Rows from expert 51 of block 5 of the audio encoder, named by matrix and row number. Rows with one number belong to one neuron. Each number is 50 + 10 x the weight over its row's rms, rounded and kept within 0 to 99. All counts start at 0. After the name is the row's rms in percent of the matrix's.
# up: expert up (encoder.blocks.5.mlp.up, 64x160x160), inputs 108-159
# down: expert down (encoder.blocks.5.mlp.down, 64x160x160, transposed), outputs 108-159
up.12 111:52 59 38 51 50 51 52 36 55 40 51 50 62 51 54 51 48 60 80 56 56 65 53 37 60 49 48 54 57 54 54 56 65 34 72 50 51 57 59 57 44 56 48 57 45 51 16 30 46 56 33 52
up.13 094:72 34 54 63 30 56 41 46 55 38 49 46 46 57 54 58 67 32 53 57 44 54 53 38 45 57 63 68 43 48 44 68 60 60 40 58 48 60 40 47 39 48 47 38 40 61 52 44 55 41 39 54
up.14 093:56 56 66 44 39 38 47 50 60 64 63 41 36 54 55 39 57 49 36 58 43 59 57 69 66 59 21 43 42 73 49 48 59 54 34 66 61 62 49 69 51 57 59 48 51 63 62 58 45 40 46 44
up.15 125:49 56 46 58 52 53 45 59 68 31 56 46 59 50 53 29 60 46 40 61 43 34 38 43 44 51 59 35 61 41 43 46 46 41 57 39 56 49 44 44 54 54 59 49 51 45 45 51 60 69 41 50
up.16 120:46 49 60 50 45 42 53 65 65 30 60 51 46 44 44 40 66 40 65 51 46 60 58 42 63 39 56 63 70 42 51 54 57 49 58 38 36 34 27 50 52 57 59 53 39 41 57 61 58 47 39 50
up.17 080:46 61 78 37 43 51 46 56 49 75 49 61 39 50 39 51 47 50 37 46 65 45 67 44 52 39 33 44 57 68 55 55 62 64 47 48 41 34 49 48 57 42 48 50 49 59 48 58 39 49 45 42
up.18 079:44 52 43 51 51 45 61 50 60 47 64 61 57 43 57 65 58 49 61 46 61 50 54 51 34 46 41 69 60 41 55 35 39 59 49 63 48 61 50 20 51 33 68 37 47 56 49 73 40 31 50 59
up.19 063:55 59 56 41 46 46 31 42 39 48 69 31 44 60 45 59 58 47 52 51 38 60 59 44 53 55 64 44 54 49 34 44 60 57 32 37 42 38 53 33 44 55 50 42 44 59 45 26 56 54 48 52
up.20 081:56 53 51 54 38 45 45 34 47 63 60 41 31 49 53 37 48 46 35 57 51 37 53 56 71 61 61 59 50 49 55 63 51 54 69 33 44 46 40 53 61 56 52 50 52 81 39 27 52 57 40 40
up.21 070:32 43 49 39 47 62 63 66 39 55 67 55 32 58 36 70 43 52 39 44 44 57 43 56 37 55 36 58 33 50 39 29 53 44 33 61 56 34 39 60 48 33 54 43 58 43 59 57 47 34 62 58
up.22 079:60 66 62 43 72 70 34 67 29 63 51 45 34 61 51 51 39 49 81 46 66 51 49 53 49 48 51 59 55 59 51 44 59 37 47 61 69 71 56 42 31 51 46 45 56 55 45 24 42 40 50 48
up.23 128:44 45 42 56 56 36 68 41 42 44 45 30 54 50 69 44 45 53 42 56 52 53 53 67 63 55 65 50 43 39 53 50 36 65 40 42 42 67 70 28 66 54 58 54 44 54 43 47 56 57 50 45
up.24 087:38 40 45 44 44 52 44 63 53 44 62 40 44 59 50 39 45 65 43 43 48 79 60 40 55 54 57 45 58 38 40 62 52 49 52 65 57 59 44 63 55 54 51 64 65 45 60 68 47 40 38 27
up.25 146:65 36 28 61 53 46 58 32 64 43 51 49 45 65 59 37 45 58 44 51 64 45 42 44 56 53 71 56 56 47 45 63 47 54 48 48 32 61 50 57 57 51 57 52 33 34 59 47 63 59 28 48
up.26 106:47 49 47 43 61 49 47 50 56 46 44 58 43 57 41 60 43 32 43 49 47 64 48 64 50 45 45 44 43 40 41 38 59 40 46 64 61 43 47 63 35 53 38 54 43 35 68 28 51 25 59 54
up.27 064:69 49 71 55 41 48 49 56 57 42 41 57 65 30 47 52 43 37 41 71 52 39 51 61 64 69 34 45 44 55 50 57 52 34 52 59 41 43 42 55 56 60 59 30 49 57 52 47 22 34 66 45
up.28 105:35 58 55 58 42 48 55 58 55 36 51 60 55 59 33 36 64 39 50 56 51 56 43 53 54 59 66 57 42 45 56 67 55 50 31 37 48 31 52 56 35 44 69 56 54 52 46 54 62 51 48 54
up.29 087:42 58 49 43 53 52 60 43 55 72 51 36 55 66 47 68 33 46 66 28 44 62 69 50 53 42 32 68 65 54 58 43 49 44 52 58 47 49 49 35 49 42 28 54 57 51 72 42 35 31 44 41
up.30 062:48 50 61 48 36 60 41 46 44 48 55 58 31 64 53 58 55 57 66 46 42 55 56 43 29 52 47 45 37 49 50 63 59 42 42 47 48 61 42 58 48 38 65 35 59 65 48 62 46 50 68 55
up.31 057:61 46 38 31 49 55 55 63 37 59 61 34 39 52 36 51 46 41 48 46 66 47 52 41 43 56 30 57 53 55 60 36 50 48 57 54 55 41 62 49 27 52 54 47 51 60 53 43 29 53 73 60
up.32 119:45 48 38 35 45 53 54 35 53 50 64 54 73 51 59 36 42 61 38 32 60 64 41 37 55 58 44 53 44 44 44 62 40 54 61 34 62 58 50 52 49 48 48 44 44 67 48 45 51 64 45 54
up.33 074:48 60 50 31 52 53 46 46 52 54 51 38 31 50 56 46 62 45 67 39 48 61 71 64 61 47 37 56 50 58 38 55 53 37 44 67 47 38 56 51 44 53 37 70 44 59 39 51 46 34 57 49
up.34 060:68 56 61 35 44 60 51 63 52 73 44 39 47 74 58 55 43 38 49 42 52 54 39 59 53 51 43 40 52 63 59 53 55 58 51 52 54 43 59 58 47 48 37 41 49 57 67 67 48 42 66 53
up.35 078:49 48 57 52 45 58 36 38 51 36 52 51 66 59 59 54 58 43 50 50 71 61 51 67 34 74 51 34 38 51 52 53 63 58 49 50 56 46 52 49 33 48 17 22 53 46 53 48 40 43 73 65
up.36 131:62 38 32 39 45 66 43 40 49 26 61 61 51 58 61 60 57 67 58 65 48 60 48 44 45 44 59 54 53 43 27 40 53 44 56 43 59 48 37 40 50 38 57 37 64 55 34 48 47 60 56 72
up.37 113:51 38 36 52 50 70 43 52 56 50 56 40 50 48 64 46 49 57 49 43 55 72 54 51 54 55 44 42 51 50 48 56 48 62 47 51 55 52 45 55 63 69 39 59 39 57 34 50 52 58 45 37
up.38 065:46 54 51 45 49 60 33 49 56 58 47 61 48 58 57 49 49 48 49 51 45 54 67 46 38 67 48 43 53 41 40 54 18 56 34 33 48 48 48 45 51 32 39 51 48 48 38 54 50 33 50 54
up.39 060:58 48 70 43 39 41 37 51 46 52 50 50 41 51 31 57 46 48 47 57 48 60 41 35 30 61 54 50 45 65 48 35 55 34 50 62 60 62 52 71 45 62 37 51 49 48 61 58 36 26 46 57
up.40 102:48 65 47 31 40 53 41 73 55 52 39 65 74 60 36 56 52 44 58 76 62 50 58 49 58 43 32 45 51 69 44 50 62 50 42 57 59 41 41 62 43 31 52 43 58 52 45 30 49 44 56 64
up.41 083:51 48 47 55 30 47 53 43 47 51 65 34 45 46 26 50 71 36 56 54 50 63 33 43 62 58 46 54 56 46 55 64 45 45 49 58 55 64 39 58 32 55 65 35 43 51 38 46 43 41 59 61
up.42 081:48 63 40 52 59 39 53 50 41 59 43 56 47 45 41 75 32 42 65 33 53 60 47 47 35 44 42 71 58 49 60 60 55 46 67 70 51 67 65 41 37 51 56 50 45 36 54 49 41 52 50 39
up.43 080:60 57 64 37 47 44 40 51 39 56 44 59 39 70 33 59 37 30 58 54 39 49 68 58 57 55 30 47 57 59 64 61 49 49 63 46 40 58 49 44 43 52 41 48 51 46 62 53 49 68 35 54
up.44 066:62 44 51 47 56 46 41 56 49 68 52 52 57 86 50 63 36 38 56 50 50 56 72 54 51 58 29 49 49 65 45 51 58 55 66 51 72 59 66 40 49 67 42 62 72 47 62 34 51 55 47 59
up.45 112:44 40 70 55 49 35 56 59 51 46 51 38 37 62 48 28 62 40 53 31 63 58 44 62 53 51 53 53 45 63 52 49 49 51 45 45 55 60 42 36 44 62 50 62 50 64 53 49 49 47 37 45
up.46 100:37 58 42 49 57 42 51 37 55 42 58 59 65 55 44 52 48 54 52 39 50 53 43 54 56 57 35 60 54 50 51 68 55 45 58 58 33 55 62 45 45 53 61 61 44 40 31 56 68 46 32 39
up.47 102:55 40 36 35 38 43 61 52 39 62 40 37 41 35 52 58 37 51 57 37 62 59 49 43 44 62 48 33 50 49 47 56 32 68 38 54 49 71 60 57 55 36 28 45 26 44 52 54 37 59 45 51
up.48 149:46 42 44 53 46 48 54 28 67 39 55 70 74 41 44 45 45 47 42 55 55 60 41 53 55 45 62 53 60 36 36 63 62 42 49 42 42 39 37 42 43 64 60 53 42 47 57 60 60 51 37 41
up.49 091:54 55 60 46 36 37 61 45 37 44 47 42 42 54 49 37 47 40 57 58 63 74 76 55 71 40 44 50 44 50 58 63 47 40 48 66 43 48 45 36 44 74 40 56 37 42 43 40 50 54 53 66
up.50 065:65 43 35 40 36 45 38 48 59 37 47 62 68 55 66 39 40 40 48 66 40 52 54 38 53 54 52 40 76 68 58 61 67 63 66 57 35 37 42 57 52 68 49 55 40 49 57 51 48 52 60 34
up.51 104:50 46 50 41 41 67 42 43 63 39 58 63 61 57 61 50 73 73 59 54 50 69 45 47 37 59 55 56 47 58 29 41 56 33 49 41 43 47 41 42 38 29 65 22 65 67 44 38 44 61 56 51
up.52 074:49 60 72 49 47 56 45 46 47 70 66 47 34 60 33 63 49 43 50 46 35 53 48 57 47 60 33 67 40 66 68 39 57 52 58 52 58 50 51 53 29 37 39 49 40 53 60 43 34 44 60 58
up.53 165:34 38 36 65 64 51 63 49 38 42 38 46 44 41 57 63 49 63 42 46 44 56 52 41 38 39 56 39 50 38 45 33 41 56 49 30 45 57 50 45 70 34 54 43 53 46 43 63 67 62 38 38
up.54 117:55 43 44 55 44 58 50 45 52 35 59 66 61 59 61 54 42 69 63 71 62 35 45 57 65 45 46 60 35 54 36 50 49 40 55 51 46 42 53 48 49 37 71 48 58 47 35 60 47 56 49 62
up.55 061:47 56 55 37 60 52 44 50 54 46 65 44 34 52 46 56 55 45 57 56 41 60 66 36 56 64 43 64 57 56 51 52 47 57 51 57 46 64 64 41 45 51 42 47 67 42 62 53 43 57 52 42
up.56 118:53 47 44 59 59 56 52 41 49 35 51 54 62 44 54 59 35 59 44 53 54 70 47 48 49 54 65 33 38 43 38 47 36 53 53 50 45 52 65 51 48 46 50 57 41 23 46 56 50 60 41 33
up.57 092:66 49 69 52 58 46 34 54 48 39 49 53 21 61 45 43 34 40 41 64 65 48 50 65 63 52 52 42 60 50 54 56 43 48 43 84 44 52 49 60 50 41 48 59 32 51 73 56 54 35 38 41
up.58 084:45 55 74 44 43 51 32 55 50 46 42 65 44 54 53 38 50 52 42 35 64 59 48 52 57 57 39 38 39 61 59 57 59 63 39 66 49 60 54 59 36 67 53 38 58 44 68 49 46 36 53 51
up.59 107:73 64 55 60 56 70 40 51 60 37 34 57 49 53 55 51 44 60 65 64 46 49 36 51 41 38 34 47 54 54 53 60 61 49 48 51 41 48 55 68 51 44 55 48 49 40 48 42 53 52 43 37
up.60 068:40 46 50 39 40 41 36 66 45 53 44 41 36 59 61 43 51 38 54 57 53 55 71 50 64 62 56 41 32 57 61 48 57 29 54 38 55 39 34 44 49 56 50 58 44 44 65 54 43 48 78 45
up.61 075:29 49 54 51 72 49 67 84 38 67 48 37 51 44 55 46 35 50 59 30 41 57 49 35 49 63 56 50 59 39 54 56 39 50 60 44 64 64 40 56 59 43 43 41 41 65 35 45 40 37 60 50
up.62 082:48 47 44 72 51 46 64 37 32 59 55 39 37 45 53 54 47 55 70 40 48 52 62 36 64 44 47 51 60 54 66 49 45 60 46 52 33 53 68 29 63 49 48 56 36 66 55 33 50 55 52 52
up.63 085:41 60 45 41 50 65 52 54 47 55 57 52 49 49 45 55 52 47 53 58 56 66 69 53 69 56 36 61 46 56 58 48 68 40 59 33 70 39 68 55 38 43 42 62 63 44 47 40 52 57 53 48
up.64 093:52 48 50 67 58 66 56 51 49 48 54 51 60 53 56 56 53 61 48 66 58 64 64 54 54 58 53 36 23 46 42 42 55 55 30 41 68 70 47 60 42 53 48 57 66 49 54 64 37 41 46 46
up.65 087:39 41 35 48 49 64 59 38 49 38 53 55 53 61 53 49 50 42 52 49 57 47 33 59 48 65 44 41 41 67 38 34 51 34 36 68 55 48 55 46 32 48 55 54 54 39 58 60 48 43 55 63
up.66 156:39 43 47 54 62 42 65 41 48 43 39 49 52 45 67 72 32 59 40 43 53 64 48 62 47 63 65 33 48 37 43 42 37 73 43 46 52 62 56 42 61 44 49 40 47 49 33 53 56 61 45 44
up.67 135:48 29 48 55 55 53 62 48 30 49 46 42 51 29 48 64 57 72 49 44 42 53 37 58 26 67 70 48 39 41 54 49 38 61 56 44 51 55 47 39 54 37 41 31 37 53 40 55 46 63 43 44
up.68 078:44 49 68 31 46 61 48 51 56 73 44 43 40 40 44 31 60 42 46 52 27 45 77 38 73 53 54 53 58 54 54 82 41 38 51 58 42 48 42 67 53 50 46 53 59 45 57 43 41 58 54 34
up.69 085:39 49 61 52 59 50 52 54 56 56 68 49 48 54 32 35 54 57 59 27 52 55 59 51 48 41 57 48 46 62 55 52 44 47 55 39 64 49 38 39 43 59 54 56 41 37 56 39 52 48 55 53
up.70 062:50 55 45 59 49 55 42 54 48 56 67 37 45 39 38 61 45 49 59 45 44 40 61 44 46 50 51 37 42 47 51 43 55 58 51 47 59 51 60 40 32 54 55 57 55 72 45 37 41 50 39 54
up.71 109:41 43 49 45 51 39 67 36 42 62 36 38 60 57 74 66 35 55 30 40 50 52 57 54 51 67 53 45 48 52 52 50 42 74 55 57 52 70 53 41 60 35 47 53 54 58 39 38 64 54 40 42
up.72 083:49 65 48 58 42 54 36 50 58 32 47 62 56 53 54 52 44 66 58 72 54 57 62 24 34 51 43 29 42 49 54 50 52 52 60 40 72 49 60 58 59 56 28 59 47 32 43 47 44 52 50 54
up.73 185:52 37 55 47 43 48 53 59 54 47 78 52 52 47 62 34 61 52 47 36 60 62 39 55 57 59 58 43 57 46 47 48 50 49 51 51 51 46 45 53 52 67 69 49 43 51 48 58 54 62 32 47
up.74 068:59 46 45 41 38 64 44 53 55 50 40 57 54 60 53 37 43 32 44 45 58 50 55 47 57 63 48 55 41 54 61 34 51 50 70 59 49 61 53 49 40 43 32 43 57 50 56 65 34 52 63 63
up.75 091:61 41 53 41 48 53 60 39 54 45 63 53 61 50 50 52 69 38 39 49 65 48 56 41 64 56 53 47 52 75 61 48 40 40 51 43 58 50 29 39 46 57 68 50 48 62 54 32 42 44 47 60
down.12 113:48 59 49 54 58 51 52 41 56 61 46 55 73 41 62 52 35 50 51 25 59 46 32 57 41 50 44 29 64 59 50 46 54 31 63 42 56 57 44 52 52 59 53 50 56 28 55 54 65 60 61 63
down.13 089:65 57 45 50 64 62 57 38 70 69 57 48 50 46 47 46 46 46 45 54 43 59 36 50 65 49 71 28 41 46 65 46 41 57 48 54 48 46 60 65 46 41 48 61 56 48 46 33 65 55 47 38
down.14 102:41 61 38 73 49 49 43 57 57 71 31 58 58 48 50 47 36 57 58 40 49 32 36 49 41 45 50 35 50 51 42 62 45 52 57 44 63 56 44 52 43 71 56 54 51 54 44 43 45 37 64 48
down.15 128:41 52 41 52 51 43 43 31 48 49 59 48 61 45 64 38 46 34 47 45 59 36 42 53 39 34 68 42 30 53 42 28 42 38 58 40 60 61 39 55 41 54 38 61 58 63 52 38 51 51 47 58
down.16 116:39 66 50 45 52 55 49 38 53 57 37 42 71 42 59 46 45 49 53 47 45 28 42 47 41 39 59 23 65 61 66 46 62 52 36 54 64 51 52 43 61 54 43 65 53 43 42 50 48 65 67 62
down.17 083:38 64 49 43 31 50 63 43 42 51 53 57 53 63 46 50 54 47 53 39 41 63 59 50 43 43 57 51 65 53 63 45 56 55 33 49 50 45 49 55 50 71 44 64 52 68 47 58 51 55 62 58
down.18 099:55 71 27 43 36 46 36 46 47 58 66 58 36 53 52 39 69 59 51 46 42 41 27 58 48 56 45 35 59 56 41 55 37 51 58 63 46 61 47 55 53 40 49 62 40 47 47 60 53 59 59 52
down.19 071:61 43 48 46 53 56 51 58 51 52 72 44 49 64 38 36 41 65 50 37 47 35 46 48 58 52 46 51 51 65 66 37 47 49 44 48 51 53 34 64 44 60 42 45 66 41 48 56 47 61 68 53
down.20 102:68 54 49 54 46 62 43 53 35 59 60 38 52 46 54 39 68 52 49 40 62 58 42 50 47 50 55 51 38 54 37 40 37 39 27 59 54 57 48 54 53 35 59 79 54 64 35 44 53 55 50 40
down.21 080:67 36 46 70 40 57 38 53 46 67 53 41 40 47 49 61 52 57 49 46 30 41 45 55 43 37 49 46 68 50 56 46 40 47 48 76 51 59 56 46 42 38 42 49 34 40 60 42 63 68 52 69
down.22 074:51 56 57 34 41 33 48 39 21 47 59 25 39 61 43 51 37 69 38 52 44 59 42 42 66 60 57 59 44 47 46 54 43 43 55 65 54 55 53 39 66 43 68 50 58 44 51 55 49 54 47 55
down.23 135:60 47 63 56 45 62 47 43 41 52 59 50 52 24 62 40 52 59 43 52 71 51 50 64 41 57 60 50 51 57 41 40 33 39 51 43 48 44 32 51 48 33 49 51 43 58 37 40 56 59 47 43
down.24 102:50 51 41 54 51 40 50 55 48 57 41 57 58 48 69 39 36 40 51 55 62 50 45 56 36 47 67 55 37 44 42 39 46 49 54 42 51 64 30 51 49 65 53 56 65 59 57 45 65 60 49 62
down.25 130:59 47 38 63 40 59 41 33 66 69 48 56 61 48 60 39 50 44 41 54 52 49 42 53 46 49 52 23 50 53 58 42 48 62 53 45 59 53 43 56 59 53 44 56 51 52 49 37 47 52 55 52
down.26 109:40 52 52 62 61 54 38 27 44 62 34 69 57 52 59 64 33 40 39 45 41 40 31 63 38 53 57 48 35 54 30 58 44 34 67 63 56 60 59 49 37 61 59 37 41 61 41 44 75 52 53 62
down.27 062:51 45 68 35 51 66 42 34 47 61 60 55 30 46 44 40 48 65 48 39 49 61 51 69 47 52 65 51 51 46 46 53 46 50 45 45 55 42 44 49 61 55 45 51 46 37 46 52 35 59 58 58
down.28 110:53 35 55 51 56 66 59 35 53 44 32 54 67 56 38 60 44 50 43 49 41 37 38 55 50 43 58 46 72 43 53 38 44 52 36 42 50 63 49 42 47 44 37 75 49 53 53 47 62 53 57 53
down.29 087:59 49 41 51 41 68 69 43 43 73 53 51 51 68 57 45 36 61 42 51 52 43 42 75 40 41 60 53 49 52 50 45 55 29 38 52 51 53 39 44 54 68 53 41 48 44 38 46 72 39 46 58
down.30 062:54 44 45 52 40 45 30 44 50 59 47 55 40 26 48 64 36 59 49 38 40 51 61 52 58 57 43 42 51 49 64 48 52 62 52 40 69 49 44 42 70 38 46 68 42 51 46 51 52 44 54 51
down.31 054:44 62 43 52 43 66 60 62 44 25 55 45 71 56 69 39 43 65 45 47 59 61 44 64 48 64 61 47 64 51 35 45 42 43 57 59 53 54 53 42 54 46 36 55 54 42 57 47 50 60 55 40
down.32 118:56 41 38 59 27 44 46 51 55 67 47 61 36 44 64 33 42 48 48 54 51 40 44 47 37 48 51 33 54 54 59 31 37 51 50 24 52 54 50 51 57 55 38 46 53 36 56 43 46 63 55 63
down.33 086:50 63 46 51 61 56 46 45 45 55 54 42 54 62 36 29 33 60 57 43 32 61 48 62 36 42 47 53 52 56 44 36 52 46 49 57 60 39 49 52 40 54 67 41 57 49 44 41 58 44 47 19
down.34 071:44 47 64 57 57 54 41 49 55 67 44 12 48 34 59 35 58 59 44 63 59 34 61 60 56 43 45 49 56 48 47 36 48 54 60 60 60 64 55 56 46 58 48 45 44 37 53 46 47 49 59 51
down.35 092:40 47 50 42 57 49 36 36 28 72 40 53 72 49 56 51 35 40 50 36 47 48 49 53 60 51 62 44 45 54 38 53 52 47 66 41 57 54 38 64 63 61 51 35 41 29 38 40 51 59 33 36
down.36 103:60 51 51 60 44 53 40 46 54 69 56 67 50 38 38 29 42 43 37 49 27 42 59 32 55 53 53 42 52 62 60 49 36 48 62 34 57 50 38 58 58 47 44 60 43 43 55 43 46 53 61 44
down.37 113:55 58 46 55 48 49 47 48 48 47 64 44 53 56 55 39 63 40 53 52 64 49 45 52 31 49 71 60 40 48 47 40 40 41 54 53 54 53 21 54 52 58 60 47 52 73 54 48 44 63 52 49
down.38 072:42 54 38 50 48 69 49 34 43 31 65 65 55 44 29 54 32 51 60 42 57 43 32 50 38 74 60 54 51 57 58 63 47 34 53 59 67 50 73 65 46 47 64 35 34 47 54 45 56 50 40 59
down.39 050:55 63 56 47 60 40 52 37 53 44 40 44 35 42 55 55 40 45 35 48 42 40 43 46 42 42 64 53 57 58 40 42 53 50 59 46 55 57 33 52 53 32 53 54 48 59 68 61 47 49 55 29
down.40 109:46 54 50 64 58 50 29 59 33 49 40 70 59 53 50 35 43 51 52 53 48 33 26 53 32 52 69 48 51 51 34 49 56 52 65 41 62 56 62 66 33 64 66 43 53 49 63 43 48 53 46 35
down.41 077:56 40 42 68 66 44 76 61 45 56 34 41 38 57 37 38 69 40 51 45 62 51 47 59 50 57 55 43 61 39 46 46 49 58 56 41 50 63 47 66 30 51 47 70 25 49 46 49 44 43 62 40
down.42 086:55 66 45 49 54 68 49 33 26 55 54 37 53 62 52 52 47 70 46 56 38 52 45 53 45 42 42 53 55 37 60 58 41 63 62 62 61 52 62 55 45 42 46 25 47 37 58 53 40 39 58 63
down.43 070:33 49 50 44 47 36 47 42 48 61 51 66 39 72 59 40 44 57 53 58 54 39 50 37 47 52 71 43 70 54 44 41 52 41 38 60 68 50 44 37 55 39 48 65 38 64 35 46 31 69 52 54
down.44 079:31 57 36 65 42 52 48 57 55 47 43 58 56 57 59 48 26 50 51 36 50 51 48 61 52 45 60 40 50 52 56 48 59 57 49 41 45 70 52 67 41 57 57 47 58 37 46 45 53 57 46 41
down.45 091:36 59 55 49 61 44 40 38 62 44 40 48 72 49 46 53 64 15 54 54 43 23 44 45 41 49 61 67 60 35 60 29 56 56 41 48 45 42 59 39 45 47 52 65 57 55 48 41 66 51 53 49
down.46 114:52 55 48 60 40 31 54 46 49 62 44 37 56 58 65 46 51 51 41 49 55 43 28 70 51 45 53 31 62 56 43 48 61 50 52 47 66 56 52 38 53 54 53 49 52 44 48 54 57 49 59 70
down.47 130:56 47 55 44 41 51 45 51 37 45 65 49 53 34 50 41 48 69 50 50 53 60 44 64 34 59 53 39 52 68 46 54 37 37 53 51 54 46 37 54 54 41 51 53 45 45 45 46 65 60 47 57
down.48 130:44 51 35 63 37 49 49 29 54 68 31 51 59 57 66 45 39 57 39 42 39 38 38 57 46 49 51 28 53 50 58 46 48 56 65 53 64 71 50 44 56 56 49 61 46 53 45 45 51 54 56 62
down.49 094:49 64 64 62 67 49 64 43 58 58 44 36 56 57 38 61 57 48 53 55 63 31 37 56 30 44 50 43 58 50 54 39 36 48 62 64 45 52 73 30 59 63 50 74 50 45 35 42 61 44 46 33
down.50 084:55 53 49 54 45 45 45 46 50 63 58 36 65 53 49 61 63 33 36 62 54 54 36 65 38 38 52 49 48 51 51 43 50 52 45 58 47 48 57 56 49 47 50 63 39 52 69 58 49 61 45 55
down.51 107:52 52 44 66 34 58 44 71 64 49 49 56 57 40 49 35 25 54 36 28 51 41 42 43 49 49 64 29 62 50 61 44 47 47 59 46 64 52 30 57 64 69 48 60 56 44 50 51 56 62 47 51
down.52 062:46 64 53 53 50 55 56 40 61 63 48 35 36 55 49 63 44 69 61 55 49 40 38 47 63 50 49 39 57 47 47 59 47 65 56 80 62 66 32 44 60 67 52 37 60 46 47 57 65 53 48 49
down.53 130:56 53 46 51 43 61 40 41 41 50 65 48 64 24 64 37 39 56 56 53 64 48 40 62 40 53 69 53 39 47 41 32 33 47 54 40 49 58 27 51 51 44 53 51 48 64 44 44 55 64 43 54
down.54 115:50 48 37 51 30 38 37 51 37 70 51 45 65 50 55 41 41 58 43 47 50 35 42 41 62 50 54 36 66 56 67 59 32 53 40 48 61 53 47 44 60 51 50 52 52 39 43 57 61 70 55 60
down.55 068:53 63 51 52 40 69 65 44 32 50 41 56 46 71 54 48 49 42 53 57 49 57 37 63 53 67 54 46 47 54 48 60 45 61 52 64 56 36 36 49 45 52 49 46 45 48 33 48 51 75 82 50
down.56 130:45 53 50 52 54 49 42 36 40 52 48 45 46 44 66 54 42 52 44 38 65 46 44 63 40 53 70 47 60 46 41 37 45 34 71 46 53 52 37 56 53 56 48 43 36 56 48 47 57 68 45 56
down.57 098:52 48 44 57 36 46 44 34 51 60 43 51 57 48 54 41 50 41 47 48 44 50 53 54 40 46 54 42 43 59 51 53 27 57 44 51 56 46 50 57 41 56 58 71 59 56 41 49 43 45 71 54
down.58 085:43 64 45 55 66 59 57 26 57 53 34 32 46 51 58 47 64 75 67 51 34 43 53 39 54 52 63 51 59 47 52 50 53 52 43 52 70 53 45 47 59 56 58 62 53 45 27 67 33 51 56 56
down.59 106:61 59 42 52 50 52 45 34 33 58 45 48 62 46 65 48 34 50 51 41 48 46 42 56 31 54 53 29 58 63 48 68 48 59 58 45 69 59 53 50 59 48 74 42 60 61 55 55 40 49 51 45
down.60 074:39 58 43 58 71 54 55 60 41 53 35 50 45 26 34 48 54 42 57 52 32 39 50 40 46 45 50 64 61 61 50 46 39 60 30 70 51 48 49 63 33 56 46 37 53 64 47 58 49 52 51 41
down.61 102:52 38 44 44 51 61 54 41 37 37 58 53 43 35 50 55 62 74 37 57 38 47 34 46 28 59 42 54 54 49 35 49 36 39 69 54 39 60 43 56 55 51 56 36 50 58 36 54 57 63 51 56
down.62 128:60 45 53 50 45 61 35 50 43 56 57 44 54 22 64 34 46 59 46 48 64 57 41 55 46 55 66 38 54 53 44 48 38 47 36 48 48 47 33 62 50 33 54 61 51 55 32 48 60 52 43 48
down.63 100:40 65 50 74 53 55 49 41 41 62 50 59 54 64 34 56 39 47 40 50 48 43 46 63 25 48 71 49 39 70 28 52 48 48 52 58 51 53 55 57 39 71 56 42 50 63 62 40 65 53 57 56
down.64 121:48 28 52 52 36 52 38 39 41 55 55 49 53 38 61 50 41 52 51 45 54 41 49 55 27 46 64 51 45 51 47 24 31 30 63 55 48 53 39 55 61 43 49 51 41 62 53 49 58 57 42 65
down.65 099:63 64 31 62 45 50 40 40 49 62 51 60 34 39 70 64 38 54 59 38 45 46 40 40 36 48 50 37 67 54 48 68 49 49 61 52 64 57 50 51 55 63 51 45 44 50 57 33 63 55 58 60
down.66 132:56 46 56 49 41 52 39 41 42 40 52 49 47 36 63 44 50 56 57 38 59 48 34 62 37 56 65 57 53 50 49 31 38 37 62 44 52 53 31 56 58 50 51 29 39 49 39 43 62 46 42 53
down.67 135:63 45 43 62 35 58 37 44 42 52 49 47 56 19 56 40 50 57 50 51 67 47 46 53 42 47 66 55 36 53 37 34 34 46 49 49 41 53 39 58 50 44 49 57 48 55 45 39 53 52 50 57
down.68 092:48 50 41 64 52 59 54 46 43 67 68 42 48 46 48 58 71 38 50 43 61 48 39 60 29 44 45 35 52 66 55 35 63 54 41 60 67 50 45 51 33 52 64 67 56 53 55 48 31 41 64 67
down.69 096:41 60 49 37 38 45 33 38 48 51 48 50 53 51 61 51 43 49 26 56 52 47 28 43 41 57 57 55 54 32 51 25 63 46 63 49 50 58 47 32 52 38 48 46 59 46 34 51 60 50 39 55
down.70 077:45 40 47 56 46 47 52 40 50 40 53 57 64 29 45 60 37 46 54 38 58 38 38 59 38 47 41 55 52 57 46 63 43 49 49 56 47 51 44 63 61 45 37 63 65 34 53 55 42 57 70 38
down.71 126:50 36 57 46 54 68 48 49 49 59 57 59 63 35 58 49 43 76 55 42 55 50 43 54 38 53 61 61 51 45 39 51 41 38 56 38 45 61 37 53 57 51 49 37 45 51 33 45 60 68 55 43
down.72 114:51 66 38 63 63 50 40 48 47 46 55 66 50 53 56 49 36 25 48 56 51 40 39 53 32 52 56 40 56 59 25 36 59 41 61 44 50 69 57 60 48 43 54 51 64 63 51 38 52 59 54 32
down.73 116:44 49 38 52 52 45 56 36 52 65 41 58 63 47 53 36 47 38 41 55 50 43 47 50 44 49 60 45 43 52 67 33 50 65 62 30 49 57 40 49 48 60 40 69 64 56 48 39 51 50 67 54
down.74 058:43 60 36 45 53 73 46 56 24 50 57 50 53 46 50 48 53 49 51 48 64 50 48 44 62 57 51 43 43 56 63 48 36 51 47 41 44 53 52 34 61 48 65 45 63 45 32 54 35 50 45 66
down.75 102:48 49 51 72 42 58 56 53 67 56 58 56 56 58 55 37 50 49 43 37 47 32 41 47 38 43 55 41 54 57 56 51 53 47 55 35 55 53 48 57 54 59 46 52 75 35 51 52 72 66 60 52